A small masked image model, trained from scratch.
Training: adamw at rate 0.0011, 6100 steps, batches of 64.
Rows from block 11 of the encoder, named by matrix and row number. Each number is 500 + 50 x the weight over its row's rms, rounded and kept within 0 to 999. All counts start at 0. Numbers have three digits each.
# fc2: MLP down (encoder.blocks.11.mlp.fc2.weight, 192x1152), inputs 830-912
fc2.20:513534499543479545453424463489510406473568539521459516479521440501533433558523593513489540504514493436566570408457421496530513520443486400465474483613488507488496517520424484395521527511526483490498455493467530566517522511530474561441560552652530430
fc2.21:487443484507565495421499537538542380526523455465567429468471481554510544415455457500544538445534473460469504391478541459520561542454574445514542470586466482487514494508406549475497549538450546410510498476569509468458536533473476493497495555425418502
fc2.22:500539561508475511551481561521526527481509481603446493461526556539616522506456582457511568445556532459519543458538455516533448514575523425515491596590566449464463475505511485520521495519428494435601548460504554529520529430486459559573550529531421497
fc2.23:483496505395553449527479567554538487557509472548478468436479524525448507491478463503461476561473551546476446523485572517468556547513557465529533477414560479477546487477524541572546547528456534581473492414468504527429467447499540413554554538458477488
fc2.24:496451519416561435453509454454412504508511458492550537511505510524440455501491514483430543483502471581482584523466496454500497477541534473494432513543485601464523484512473483382431475430489446416396437525503491505499525502420516555482391472379522501
fc2.25:552540516496609449448541486468498594471462496473518507517537498508510562381533412622517494591476494554487493510518530545436435511487462573487511369430511444479421520415599564525458455490504506518428377527520496519470343503512581459472492514517549485
fc2.26:505439537524471451527530438483450483434552520361536543494466399430402481527486460480547424490458513514440454574514543443498544477489512498546519455454441527531430502470552461511464501508577542485435470476496508429491418443476450458464467462609525409
fc2.27:515480460556503488484462465530457525511455461515478410552492418559681564531475520537562531490547530290499487446503516419499517468613515501487570573620479493538466439528384471647506496519438569419575544537528471555454542488506401497561545541529485484
fc2.28:513529505539476620446517530538472449517489504430534493460517468511479517441445444472490554492463522449494558457528446425538493532460485426447506482597481492505521512465464498366517462482462405461474509535485514528590531559498573471536511552418487522
fc2.29:605436495446547537509564509459455517582529457575532379511466591479592490495419497406484610529510456477453518444518567514406494402476486542508501591511475466492486530461456496447420493525428523470555452465410457444586473381484370577459493551618584530
fc2.30:470549461485510546423471399467431546537490456490500508529478523510525532497527541520449502496497516536553532456526472519486482509487450593500470475573447498510525517494505462353490511475560491532455398571499463490565429507444574568477470559571462602
fc2.31:582469450582470588492480531465528516517525569530430502442462497388432490566401501464462572582591496604485489486457508529489536469465538425527529576514488451498552535550485568411437472571537442539439571430449478493560483501551431576548541466518528464
fc2.32:558563536523531471615472537421440442449495601372552529412453540514342456497482600509503445445522475509490493618558428512567522520427520388451549469443513528444512594475621522489505480503539542483557498494545486558460464472484568467533478495617569410
fc2.33:543482485382587500445534497545531470469489452507560481587502571422438538373554497495494449564540459536532430604411540525487556463502549523501522534404365461499461393470589499521520581576465633604516434475516522453487444489436520538456518485491627476
fc2.34:502487511492514549514467453527509497454543479482486453524499463467617469434471550527498543502562502367452470404526446475512545536508535499508534572492432483551429457504451511501523497546436484441513527451544513491487602456464355503534510551598394449
fc2.35:474537517582565555512495519459535527546490542494480584435599560532446475545532524485493529393577514593427519596576364574540518493498463447516447530530533466468540523495598423495609453564532500435539517559527540521491514439427562498545529577578472540
fc2.36:561525518456475437514577538488541444521530513477486390515516524500475480506453425506510420475510489488414469502509575512474507547471563464529557457382557450534453561506526579593556460523425484571598480503528553518438468522561465441569511501483478498
fc2.37:483465515464492470557460482503442401502485500518565526500509490493514435561575507534531503434518512501576492544493513503499468467504473437506484492446468566548490545470427451514465524413566463498439465538505452437464577526511523509525444459459522569
fc2.38:482498511489526473537516530443558618467531548555446523495445415422420516493531471513498505649520480539456476507499456552556573453440479611528491436438548421536510501556566594496474455513505576592492451610432474541506395546511568487551584509507506440
fc2.39:508481521514535395537511486500477453550481472518491484436535521491503474489463539476571634503596541467501560471504450485489537551500542416537479541530445517471493464569408437555465459548503468402523481518603540503377592474495431571559546543544444452
fc2.40:515480511563506487519570456602473455522495464467549505447534381446532507493502474539582474528509506428590467558461505519524548545554482378524498493497463526538451469421496477614454542486533538527473484512527499432444503501543495580473549466458480519
fc2.41:546475498440474475596522502528484348482466550357554402520495487480540452499428484448539499505484544408491498527500548448504487522409503500472447482377414496478413588553437494532444442536542464433565507476549502523411505505555480529541418530500569543
fc2.42:477541466503489554482524529517557460512510568514553471442487548442486477496465524454542454529556501447514508549534534532519467527492507328481442484543515498458345494431596503581454478506556456458607530541537489556523465496514554487498657529513516566
fc2.43:515557459443531535502496558488533547541553523576415459452527494504492566505464555447487530578540530476504544478548432590486513505501526549500481416551539425491591430512527529479616559582496515522511482489470490515512482522542545539506554565512430438
fc2.44:456461488532525455452456552509458583468502488508438487451453456495461562398524520539506461504493492405501514521559425570442540455636529509533471545492483476557422422390506497581498459492477464472518558538488501503411469464510434465534534535462481399
fc2.45:540559503453520499521453574475538527475471537499464491519493602483493538515448495476505436499474524605449453558567458591477439483522548449454516544530587463441528491536624486521548539519480520571530542386499512516507428324473538479540542517535531482
fc2.46:459562515476554482485499502473504670441532518543447502432490496465468555411438504523489467600506493457451453480534454560501530522528466510545551432496529438469483433468640501529520549584550559553549460496482505477542458445494475495576561551546517458
fc2.47:538509445538503539430493484480407613520534518545437484535414483570575531489514509470512505580461483440512551454458488541457481453550420607483528443528499448494408455473540493582477515517509513509571526444435421532547407499553535606357561509522612584
fc2.48:510523475519485506558521563525557512567517565566475478497499551506508551518456496465489528540511530505475462514531397548492462500490496504510477487506490433484568492492455515548546565551535556565555520440560531473554437449531535545540551497497530534
fc2.49:431564461499597491549508488463567495494462481521506531496479552535531496515571576554478462388475465501536427636505463476511491430508607532434496583475484463489503469542470388509524521484471555478522499472462481465494571479507523472460460444560483512
fc2.50:480490564563517469451553436535466528450438445498520513652497424548550515462592424602526464435497489475528497407606426522475539534602492494515506456483493548562540419467507450553525460437529471523477462467447538464487499550457525535505402427478432473
fc2.51:497479491463439451478485460486432447447513496566488546574571623558581465576471526438514532389518526537482545530459504461497430521598480456519543602518518537439476420467510459516479480442455457491492561475536529484492557467421458607516525445446530603
fc2.52:567478494536545526408478523479494543522490445554453495535498538500450506540591603469432604515469486557503532479468436511550472418466507541427521514591524503480537449565499492364444470524463539474457594457426429478538522525473490564456436471522494480
fc2.53:477500463516534507518474529399548562464491483518397513526461456443544601443559462542517459578505493451518466506522533515492530506462464544494460494460600460520507435538576557553569467505467424551523500551460480487469548584552494586569556510454476490
fc2.54:555520499483558501463484518403426530463458553502451504496498518478420566443547516534500489542551509585570552461479489514443562519516463474478485456500529490474571497503569500432463432551573509504545422575516499561478397532487597564477502533487646516
fc2.55:411471505527475539489433539475525630523581497550433495452457476530523584553494440436510513584476492477490494421506564529491543461458391659524485456578605437563564530525491645462493429523494526548545482500473447554519451612591525436518570585461524477
fc2.56:510545541519519472551419497468492511464453509582526543520520594491463474536569574489503496470553514514575553605491467481627439557565517456487490536526558559481485441611492500535464530449533464517535555519547513549504542543440588569546520472388568537
fc2.57:443455488465520440555478491450515434452523478501493503503507515496470557533422457470569455473481512491472458536573469517458567534485489564544494468418568489489508534547541587600547563553564524488462497467524551524476472501663494429498445481519529468
fc2.58:435486528490598428500464510466482561422485452503420460437549648499512566431404436477525485524492497434417462427513507490455471473428454523586533502413542478516478516547479584637486429490449516534528507489504523535399464499567521572583545561516574452
fc2.59:584536511506550524511541555487460432515466536452507458487504518531362448465456565494452555519521535538536566441500497504431486565444519401452528476601439524401546511516470448356416515541588451415413449507509501517491485457521494507493566584461553558
fc2.60:567480499510491490510523511421528449502517523395466493484495493504434504452450454527474454474453515479458542477589478468496538492451419486465518383506521464427570577523525526424524523545556369453463441550451493518536465569569567398542468562459499484
fc2.61:498494484525490524542442546456576505507473459436514516525492482452479516678588536437448482480480449473556477541523551535534474489441512604489484456557594485521499471605508615448521474493471514511551604467508416512521522551563496487506519497492535468
fc2.62:477501505548407477506433498500557443523549525543418562515566506469501538573495468421539461411541563570445481489508477563482483574544470495539432509459601408567550504582527545522581499487484449518484575525545554548501486544544536473542491473464465538
fc2.63:443493474542502463553436481497477469510469456533599563489446473529482495573529490546484482478519418536570482553514455552574519439493465576512442525451480602535567516487559510526532473407514468526443566517391399511486556534526566477499402456459569503
fc2.64:437404481489543481501436439410479514437538449583530547488488539538496482539510571468430601489528519606470560440503455455525508495438440517493493548554481579557605463540475543399516476499553497450444502447490539519548556428507510385476384507587561425
fc2.65:516567549572440569575513453520433476541515540523533534471518553613581488451473575520498541481507555465512491440551483464463507547525464550481482501538432561514499540503464352472448496513528499448519518530608531476541543459469530627452471511573458572
fc2.66:436505520478581535424554564501506575517462468577540516476447461535552485460572537540416664520509528501497514389496508454493487515459486500512478545602462509554478495442382506458498561483502483413491471576568508504552554499405533528439524506481393490
fc2.67:545468528517442414507530386514440490494467411501488462559536491519610527427451477519546466435508487429483441495555488464464462489541508443507487589463450562464489467434495402528512494482511453447502537459429538390459556493531388496471393433481498492
fc2.68:498509521557527463450530494522467473497436513524542487595492480558497549465506446550594455526395491501468483462481565446474505468535548598527527577439496507493506500482468437564494488507504611576475525471476517493441414532425567529457480417546512597
fc2.69:488520498474538453443511493500555553479519435511495590584509481472444554450536548520532493562418524472553556468457559464479464421515541611521481536543543532559517492493449505508535527480541573492475533508422476528471535641528522460398475459487555473
fc2.70:504542492475462547537401506511459531517506469551470547578480480510526468513493558487525512498458537494552572500460441558466461465555531453447442539643393577475550498470441423453459574500566518540503496512480490444517451414483521536466455496468590520
fc2.71:533496498553465522513504485569500397452466532393576492469463490517519474567566527551523555463608448458499523491529453506592452498501503414472501535521413530512426510459445442535519530447407490441475525507492470466499568461481441526529516511509491490
fc2.72:548503525503558408541565430465418384525505503448552564540483524482447471426518536598540493491536525501509530540494422429551552534430521413544512512466379596499523525566451440525440518517580492439537440616570524487434531538454554619390429475544587497
fc2.73:440481479479557412426466519509481499508470488547539558535504524534504469501639494538584536522499472530522486493462484502489482464541531561559467558451467505546503437465523468582516486471487610542488502461489474479430516518424502522412498433521501521
fc2.74:407530485480499554507409517452521538461466452511480555438533441486490522553560516484489510439546524538519502521510520557532549425531486565519480537514581515500530438555537516461555420475497484503462476540441446600542482481537520398578508545478441416
fc2.75:445501482525487565487491549466525585539579519586438472450494500521544562564539547476409532577542480437512494403505467504558522489471493574508469478521606395548513478527493603455518449540442543497603515573494487557580517552529505524530664539525414452
fc2.76:454523519482479403573462531482464502542487486457466497469509455474548509601442506501531459465532480502588500546504514486472488478450495540558461492413532480511601539629472559516580423470588530495529487564463464564409508519657542452462460447567519421
fc2.77:544464506485516406460546431506457571458451447530591447534502529587575443398442462518514590484490531528477516443490523454460512471563486562533590520441431584423499477427472434525431520504511468467440501404497537428467513522434458538447490502420524593
fc2.78:584434440546482507486504482561453437528455503498515443458515498502545497505478412501583581471471472449488464452466584476446562467417500502493569484462493499478523496495412476599455482525413553488493539436528463466434532622558517507473514545505505569
fc2.79:486481488476485589467403560433455630463512531541458564469468475511483480546522549396413529515515476588524528496510419609436472482561490559449451552579542478539506501501530463423489422502526527486505553469506467584580420402488531516513517551535487438
fc2.80:478519483505481477510516554484530533516439570484448484528488445507484532498454391484505485583467526514447479487542498518440556496459406618511445431461563457503620573509537600521581469539507453593526539535501496542491473619585577458496481521488526540
fc2.81:519482557526462580507567534505506512525451476565476454641506488490461543570507452456463473540430503500557467579505483567457478507554500533431453418527502455557524467478466512417482499409457434591487530542396475468554438522597574473493467527364543519
fc2.82:465464505502483468474543513465538512477524497447438505477487409483470520453496435532540403559426485560440455503547515538490534471468502553552509407457586397502577496509590644502522462503559496592447456462406499473470449606571523393512487511459443430
fc2.83:478500513482466503561489539454521505482477580474427452458502523482458510568383414395490450543490521566401453493494581542428555505403466553499488417428609459455557521594546594474455443521539464558434437447443479552523405510588546443563515540476523524
fc2.84:528585480457455514518497513505492537450487612391526508473516432482477515425508562511463431637447503490509518429435594437464489460453437438538484437523462601499444569407510491492490433428586454518464439539472509543435417474416593453411532515495560548
fc2.85:452539459511477569507479510424522602510532534530399516463501478500499563490509483462496458582449514462510465482538597479455512421460382604462465402559598445492568468495518586474539445480528522522483495550421465486550439590520547474493532543475454515
fc2.86:522532533525508524571553541530528496512466553429556409433507399560521448519410505511515539535503548415414497396547564475472509570489510496530525458490472446501423515485457535550515507497485478492520511496579526508471460415526467470541525547470405557
fc2.87:486515441537489638476467525440506650503527527535429517464445503504503537551500529452451517544505447510500528457525466553496497436504446593463474478613596444490532509525535557442518464521501469498544515516426436577644453499538542499536546577511504489
fc2.88:515351537406544465497385517511383423459463511435543448514507548538522505496495507521531512491583522469447460499552455465443571611435497440548513524455424574552468428454493444498522480481457483500524432432640560530417510385532471511456496541560591480
fc2.89:520489472485521477507515517522593443471484466447568568519480436459410491445540479529512455577518478533523442592417534469554582471468565551526525488445435486536529479550508504552491512516548591607486463477505469488462548581494529502395532402483559512
fc2.90:626500517503410512491564457482562458458491524343522446468497499485467445516448530539480435455408512529360465504585426470456458499426473501536520444477474549488495517471447501474562546502493414484500501423550471435511470389538427407520353527573466366
fc2.91:451481466460629520447532476362546555525488449537441516484471530502557504448509577507427499552527509457465572434548449480489483533499487589505445563567497523472481463553498538415504487495494455446497465574509500494484462489527451551560473525586529459
fc2.92:609494535486508473483523474533481422461465462505553530558493501468494450466533519563497488422480507534518502526466483478492484534565550411504529556484370567510474505441437388499508560481480518479462561457587530397471521394385412477456411408510498457
fc2.93:380485462525427464460455462468525471465541534521491580442488455467445544533560460504570443493531522495520522477445594517512506452504436537532436432455569473577524545507524510498507410459487513494479504541467475554450507652522573426414513491459491528
fc2.94:514521522558542485461526490508407666467526492529502542469562572574591536473489528525603557525529539454509543424525466556457438533574411487458519537570499489471385444406533437512486478483522476455521557495548557529510498359449514621505554536573445531
fc2.95:493485510503543502533512521548487426511546492499509497483511572492440500570508496476500500448495533533515499560403507488523505491540615364514537522498483508416417422452506460484466555532515494433495451486470542447477441410451490602567580527444525531
fc2.96:457424463467569546415538491580447474550465435559541402615493436538507486446509438509480565548513484407521527416414548416499568437576551523480480498483479512604431468466512522510413459489475475514464463542410486529543557594492474554468482505397462531
fc2.97:545552511534444504577551531456505432578485588496524505567511533531470491561570569501569451506494485505575515514510456433495493528466504392503513457540483563464483533476497505559478588550570463551621414530574514458511545556499552576438519503404561533
fc2.98:510530445496513505383491451536612515474552495466531489497440520484525531446513529531510474525456490431421456412515528473476387511458553479519572562538507563471400445519528533519517584491534576516499504461527504497521428373465416463480529519569457455
fc2.99:467515519429513527425493446470481586512519452485448523511521474529529560450498497572389445502386549496483476451489490463448509527601491465434474435488510440434480474394505438368454523476523478468471422465486520418511420422427476428492469487458423490
fc2.100:472490485452562472443560496479520474447485531468465454548524473549409555432524454549564418528528548497480479489559433515524470519508575439545515517470533438500528441518600524546572524536527575593491475575460560537402425480468609523513597478437502497
fc2.101:511573502480465570503522507523571559520497496543522567458441441534560479515496563509441483526423528496476572481484467433525490480510469437500494440567533531527473567478479435461582557455490405457435487506476439432642520496485478406472425504460408383
fc2.102:522552507539571498528489479506441396560478478315566521408463472463428524481512510500508370441477548497532518609489516477497507522536543447474503432506437460412459518486540422444511505528550518504413442530530525476460496531542605477445462500563460520
fc2.103:376530498478506506550478466523468567483512435561529581444522482520538454517621545500479505422498470526513452538539507540529506487538503551541439495520501547520444457455546454442478491481457487432409415489493494387560464451482468494488375473494480517
fc2.104:549555482547468585597535488555530578531433522509476529437507494451503475510492533485474537505551502482511506578541427534568503506486482401489497423576523470440425518529542451562571500516466467456532520534444505490571479414466487566467597506526380457
fc2.105:558476484531496514450436515553481445456499418445600447475437434552556540425514473598550436454406499393568489418521509474562434507461503471451528506543454526516436505430488511492433546453509479508506529448560486469452533492559424453495438484467505486
fc2.106:406474450494467509501502485560512465514474460441499520458478451531447561452450381444566425470519484514538505538487612462481569462518529596538493463521551478526577555604487561514523454495485536576510480558456486568546478672561590480463514531361480595
fc2.107:550441453527541521467525483497482473467444559517502482489460527462503505430535548547490500480439462499548515495565479427492483516440456443484559548551437548460412528397386449465511603490535500484441515366527531473538471454387461551446440478545520464
fc2.108:549411555521532494423504449522432459487479460528553499596515469492501545416630530623559510473514528462549510507448455472512522489514540517593546525426478518482443451527481423558560526519532479507568515530439541489477604495442476582403434459520509499
fc2.109:502522531473554438506567535481549442534466522495507580505531509467395495454515419516488458463529533608518489567450489538456550530491546497595462476412473473530599508510571467561483513504586558560500451531555530464462498544437593500436465461495516509
fc2.110:503515426492458430531546495528537518520534517542554495466504492503549502621466471439534552537492425570491475504532508508484495469515457605491506464455513484577598531563433553544522523450510548555499477450522464474464486545546499472476502518563516575
fc2.111:549471477586533453454570452509448509477438413504513478534487467536507541364457485625494520484491492504485459497491546435552633471574555460523595436486436545497517459461555380508446541595516563520442479499492487464511570557437566564471496505468449582
fc2.112:479505537455507411547478492478502416451474497457608568518522483458471434486578554494425529408601518557542520567482492407586504562379508458475491496437462555541521530550452505473508517456509473439437496552581540555462631586462532468479350456501467472
fc2.113:483532543501508476506438571486508532460470555565474564445515526568416522501409518443476500504552529536601531433495489480459547525527482498526486545573549538453550451481500557452479531544602475445507466474479503597551413488466628522493539508453509505
fc2.114:537502484551507447587485517512429462433483470452590515538476508556482470372509520583538493382516531491447494557566459478507479549490581400488495572456497511465449465381489374496525530477491406507567560478543496448478534427485490564495403446483426466
fc2.115:400480503566448594481502532482551540547506499557446511433466490516540578563526514482538553471525487427521513459542529569500507452487441563567444440586578456496512498585501581504576471484470480488579515549455464539548559634568540501460517529444372517
fc2.116:549502457530473635541515510482528527510521460541507421553503481519568536475466516526521473558383478385423477465580517502521442490439428514451563424543507443473449516460548532487493596508422441566536468435428464440601518503620446459537462544492481509
fc2.117:472491541497577467524550475532555416551467492457483447465476454500436515386424432524571522508532489459451505433541507509473515532489545464554530438434451463526539491483467599541534525534487560580465454538536554495415509508554471536470520556543438452
fc2.118:513591538478478393478536532562461413457462562475539519566482490480448408449475470587469403526496508558535481571434566452515456491478507395496561514371417571506423504466507458535452459469591483514468479561456532521462546515460550525493517419515558537
fc2.119:485494489527483539463525545465506586526564586480488491398501514499442586497447519465468532525513479486478486482577452572482444527455482392503498446592551403480439502486555527420487496507493481444549520480536474521578442410460484463532558618531482510
fc2.120:540498531543421537487458513477489524505576570398511464489492482477486558563388529459508390486521491437521483482557406438563513515440435507532513431564606433501497575487432501490489518503519396435533503567477503566491564514577531427535443594572541423
fc2.121:556530510555501455486520504449562473567523603435474420411478499434450520502402484502518468472578520520350473479534453525417568558456527427495544439481499480482568537598465520384521501625507464464502533484527507533527452446560423437554503546580496403
fc2.122:505493506500478477521455474470616536474482485516537560597479463472433539533542503474480445551542517485563493522453569552484496481565559586531481527491519476542548451585566526494522531534536570521551516530544521566437497512519483520460516451558503485
fc2.123:524544462505518509581491576555489542579501504617461516484516595524606535578519548534515550452542500436473494567567403520597518494527480468521539563503505523493521542530535467548504623497438520516639573492575485472499537453488513542543499522530470499
fc2.124:519507503524490501520527458569518506521499481522575495528495481535511505402509531519509529538537531400510497455542491449519504548493497408527554485509375496512404468414458439548497558491483534494505505540547503460454552480424468539437499471543457502
fc2.125:485539472498530612484486469447550643475534522493455476485512507422481539525483502522445401543454522489542464585529432560503438542512467508483469487515450392521458529446576489417523432522544505518552496435535523504566390462491468443537549561613539544
fc2.126:418484498490495530388429436462516521469501439491457527472537494512513589425528504531536478447493491500562537351490528604427500529607518564524481486594499495492516439446538461394562454551536540455434436505557544488455441507494477540439547500502414565
fc2.127:497517484478466490522570522448523609531558536515491454474459453516485503533498450491501515533494478550430518551526511464534519460464497576542501450451577380501509503562567553559505498495415476636531505510470441478526561560541547432526535479380524510
fc2.128:517528462483513424469509548518469454474477433455541431541473516591568475577453416489546497446512461454452525525524571502508474479569583496481563512409577527456431523487536505643510522493421475526480478451494443490467491466512481433637543580406518560
fc2.129:480511528456554533447512446466527509430486523476517542531499433442475494429531497584395451463565497451494517522509398468577462514488498424466508489546460543516444495390549425433484469431447461398452503528518497447565520460397509466470452487560415443
fc2.130:518490484480479536446517424493530544569566520561544521496485530420428542533490448441437523570483527520479491496420618498471553437483434667511539423469474472547517550556470553456465479497487574570448447505447498531556453545583469459409530520526559616
fc2.131:450519510528511506481465527466496607471531499548432470493464419494534639547496473512493433575504506464552470511468490554484516491497458617488484461518578409531493474523553561517519412527478501564566525549484510589503446579591521495532581518470523472
fc2.132:563482541445390492403537479515521513487484478538444449475519418475570442535523441516512560543460536426482532499389550519464493511571567552442515428446472442515468482491401524414516538548429466519513521420497552477554543524512383508535558549434457462
fc2.133:469488484558473564428430485459517538488549539422489535482474491518472515499596511473448489484496491545554524453556379567475450468517482521492396539601625444502492514513514536413480423477532515532519537557492460583541383550495558480504488515446483504
fc2.134:462462422537557484486559421529558504480485339532451428552459463477553604617474437516559487493417480436490484479494609489560508435604523556536551459503518459517495481514486537607550556553403545496438465490437459383428488568620403446521488486416530557
fc2.135:480440506452486425497491418467571565533530416527453549560508448513591455438567520549446515526458491528461490472499430521457506485569532654512547462514504493465543490471473557491552529576519526570443479404477485420519502493479372368484397445518451476
fc2.136:538530509467576484451573468469525513552500462521483487556504576448528492389481548529467505424485478545481503537494455598424473498533571452498542464469430512469459517455544373492503575526496493491550464473484551469483475336421422501476396507586513529
fc2.137:460457479425535510561497491523460432501460460372564442538466462473499440544550494492561426538415456510509475546515566451536493450489482582445462558516510535534477603547468541529510505426514513525418500472517442514461472555544521410497412465473593492
fc2.138:503446503558490536569473564455519469523539517467495447499447491517479538590419464449554453469527458461510401518508522492485529444486495506523445510475485482551486471501479591586483521490535485531502494482445416472457500517636523468505456460462515487
fc2.139:462463544482514503487460539471500498504485558511485538432535445469469555553523486474552513577552529508580561487439498576471546525552477513526474461577535463494466462508501511435537413455551464511520472534552517548469487567542541543508538580526522467
fc2.140:440544504572506558478476427501464549501492458550446556532498472545575466462535549516492533471531488468536567437588382464523479526573463491506462506633462476524492496482451403454478493521487465442499534515521515493550548432436506578509489522536460520
fc2.141:470504409561519538468495532499509397449477428410523495535524490569539494465511521507561502478488493396558454490507609399525436544444581497481523557495466515559428464536479556532477474500424531452523456514533501525482510537495457518461554472485463525
fc2.142:481448432456499432492472525486488474409513524444545543567425481542480485511554492457518528546516415530544532498520442472514536432485511592514486466542491535524544491486467575532526495492516444466485482486499415544470478564569534482518416507524529528
fc2.143:566544508525442460544549484557423566484494518524591457491490521517549462480470463567543503507425474504485494482497527509501480507523481456456558520523385566495429524442550447465481515462440442491492516448531513427496486429405433563494546484506494541
fc2.144:462436545385520454502542526398501505507453498471494478512507465580498493537451483488458474505508494522439542512513483551479449486532454528538389557477491500565576546501455537456523537459486401507475468504527492563530435505500516388567458553486538433
fc2.145:461549443510518598487482511466579543523536495500386518450438450474434508487477450457460432550468467426477520439518574516520533453492468550484500402586528423493516541527558596460501483535494523505537453543388453514596425517527527450527579550448447487
fc2.146:534541517502517496488485552535493437514478487591454520541524535553521478516475519468583538522478539510484507505484383480534436586519576465503534623495568467470530451471499466534481460531426496486557559464573571539459553497487519615540610569588466498
fc2.147:477521509509417498471497499528486506549561521567389433461484536509559520561416461435527484481439531514415513446492527517365474532550439478452508451484535502411549478534511499563499528495510488497440470408504489486443497453583457516527520565461511563
fc2.148:523508488500484488486518484520556487495523449447588475608446437498443534472523423548522415562419479451530451528416525470529494426470485525554455446418500506587514499521474550528533533467542512591445502534463432535459499665569537449446490468453566532
fc2.149:478504460499480593423449528484537626465483529517380514492495490439443550537490498407419487537541509522507538481482478563477496470557466553476476476605579454469489468476566543401530451534494495550517511500451476536593401524443557487527544532476486487
fc2.150:516451499532530522494474588498505491489475488504455462577483515493441568588512436478517457556508491586459514568450523549490550474553611570516498528431511507521522456591502613502523475536436531614473538495451517545494537609567514559567549498440541479
fc2.151:548509502530463426534531544462457498518504485536432434508514530510489535555429438462539570526502486516559477445549494512494433477517500451502513561458539501493501486482524555558495472528513494580498620440496511507494502503574484556557621515462526469
fc2.152:566471543415496503451452530482437484485568467342494508493491533517550416612546567428501557505559496444553569438456569408502481549442554445510513556553512498445433438584465518572433516487559486449556428562518523563475543579506456516414552536505528462
fc2.153:454542534516497450529456452563457470496431503502474565536553494453521476510528520501592497400476515522556524517512417536493403522632544446495418569567455568470449509448525390550517473458483482420484568450538547489425495446440481522508473429532447522
fc2.154:492459410464529513524516512415573495563531525406514505404438460466490476599381472373459572557525506500472541430480611477448491480417462517453459461492581471469507551587464581425491513500546455473428469525470473548527505536547478398566478512477525450
fc2.155:573535507537444508465552482547556661499569567646441488517471473446500614538482464432475511609554524486485480473458570530537560483513372523519553444521505422527495543516536512509506507492431541531536535526461495517555386549515542524437642545507553573
fc2.156:576491488528468542532486486502469454486467458472524492491544560512560457531455508509543566451537517409499525508524534503544414511501521436442540550545466563505438482484465463579487537494467486446552544470555529471525569418450441565565487530578474529
fc2.157:475521469438450451512457515486506525513507459516566554487527481595581496486449435454535499505524474429500539425542507476525461531538449405482466531527554579510495550466416472514569626424497478495506514448613518425453570491474499485538472524446474503
fc2.158:512572505469519498539574568517479481500416420570481502485498539578545512547496537505473580471494508615477640533553515515474422541565554360454482485553589529397480511532540456470544535421454424465434503453487517476509536418483492534584504556481464523
fc2.159:528480476452542484497558495487505448492493542504543451606495575486512461423427442529500493555552462535471415526503549477507583502476511532501566519437481544487545510474493592602461538502514500588503420499593492472527540571536538554533515503454586619
fc2.160:485485553582484473458451476520411437460534442431480489443554524494587532488573531522578500429488531380511533446584435479536420562559489506465481538544533458476337392452459430582473445516450491450556603478562531499397494469533501554458458499528481434
fc2.161:499482483527477543528403527484473493537552519492518541518550560490470445545591654448489519405623545506553501487510469468616480586428445466518473585574540487513529490574438450530499467516542452420569525495537530548514597479487517610474536467544486497
fc2.162:510468507497477504559486543463445375518515585498599475528482556533466497619520485478449480397495503480535519538499456441565468530419458498479453526462484553539531542489411515488480428402468396443513499480548515509533459526578566540509408483407568532
fc2.163:576477544491534454463507448490460607484530499599441561574521505456525527483565575521510403575506528425526467551510411514560458501525399541521507495481407443516365475399551429450468564460441464480537534560485502514574493358412532500472524481512544492
fc2.164:541474509534471472514468446487396414470483534323546446503515525500479495483430510508565485505560474484486514500489489491422479533378523513515472513532470560517492479598425535491481392507547489434437545522479496529428471518608464540475438520561606497
fc2.165:487528505552347510548455561547481568484484544604494581495469440436403491593491491462467553541486447587574452491428486525478512410460472579533473431442549493536578504536484556442523514506578481519490525497466440556565508550593552461499501531401472454
fc2.166:473471431492486532508409515484520449507512480525522578522525584539553508523521563436491559434504510504546527527507400496568454482478514445439421537517524488519510532469502466461537550418410446446520534439520474509559518491470480523480433492483467518
fc2.167:483540430456578528562569550444509500514512534498529507523448505466440428582479520476476514521529435509493507587501608495561466435451510466523524485496547501463503479511627560563418467405563501465495382608530443554459465486420546535490562493501539532
fc2.168:460496469516546544517501561489425465543498429562532488504526529547521490570498435460562548575523493490565525461451521478478454523528482606494444522484479498485573561536467526586519457510458490535584495472522493526450548652583481553461570511455640572
fc2.169:558467510461453406532500483566465403454493472463556457548525461523515560606479500508520453509434518452581513607418579456499499488509498425486530488392489546527469460500431531586474596464501554464558501527549515475434543526535423488462427441455555445
fc2.170:462458522443490410432532457464542407499509546492521484573512459530488464493442451501550493437494470500471511457527518404454549538495578419467568500474476513407583486501456489535485580551553488438474407494561521427461574501502443502495462426471490530
fc2.171:557454486521479469469514508531467540491509540457511489502469415512517448491515524407502615644505516441501549388430550415444616509455421632523478480517373488497570532481417517488443448575491538464516446533549490520532533568469479540424484544610536481
fc2.172:500533457495457411548516516462547547551530532544485506494436501453454499611455508411465528536459441592489499591476555574504489416486448608508472454457553488535526524568562564554461510480524482531505516517452439552452480472517503467493449523500528513
fc2.173:520499514458545376475502477461504573521515487674485579582555593488513504426485512536531523541495494548481499484539464536472513488502423538477495491469475565540558533445502501523508566506466485527498491439519505454461460455430555529378481428516569558
fc2.174:529461445505453509585444542563486401468498518383530425482486506505561454502447484479545435479454449397492460532512522479511481484426488369460503481520467493455452547470432541541495505468488414541543554455496450419489519555583495406527434476473536447
fc2.175:394560506511533463466513530582540458511448402581480569546554489446489516465575511568542494476511561545540532585422579484612580541624586377468559466472474499488439418517521438547516518424455524510485474498494578461444644591487559516454517478413424511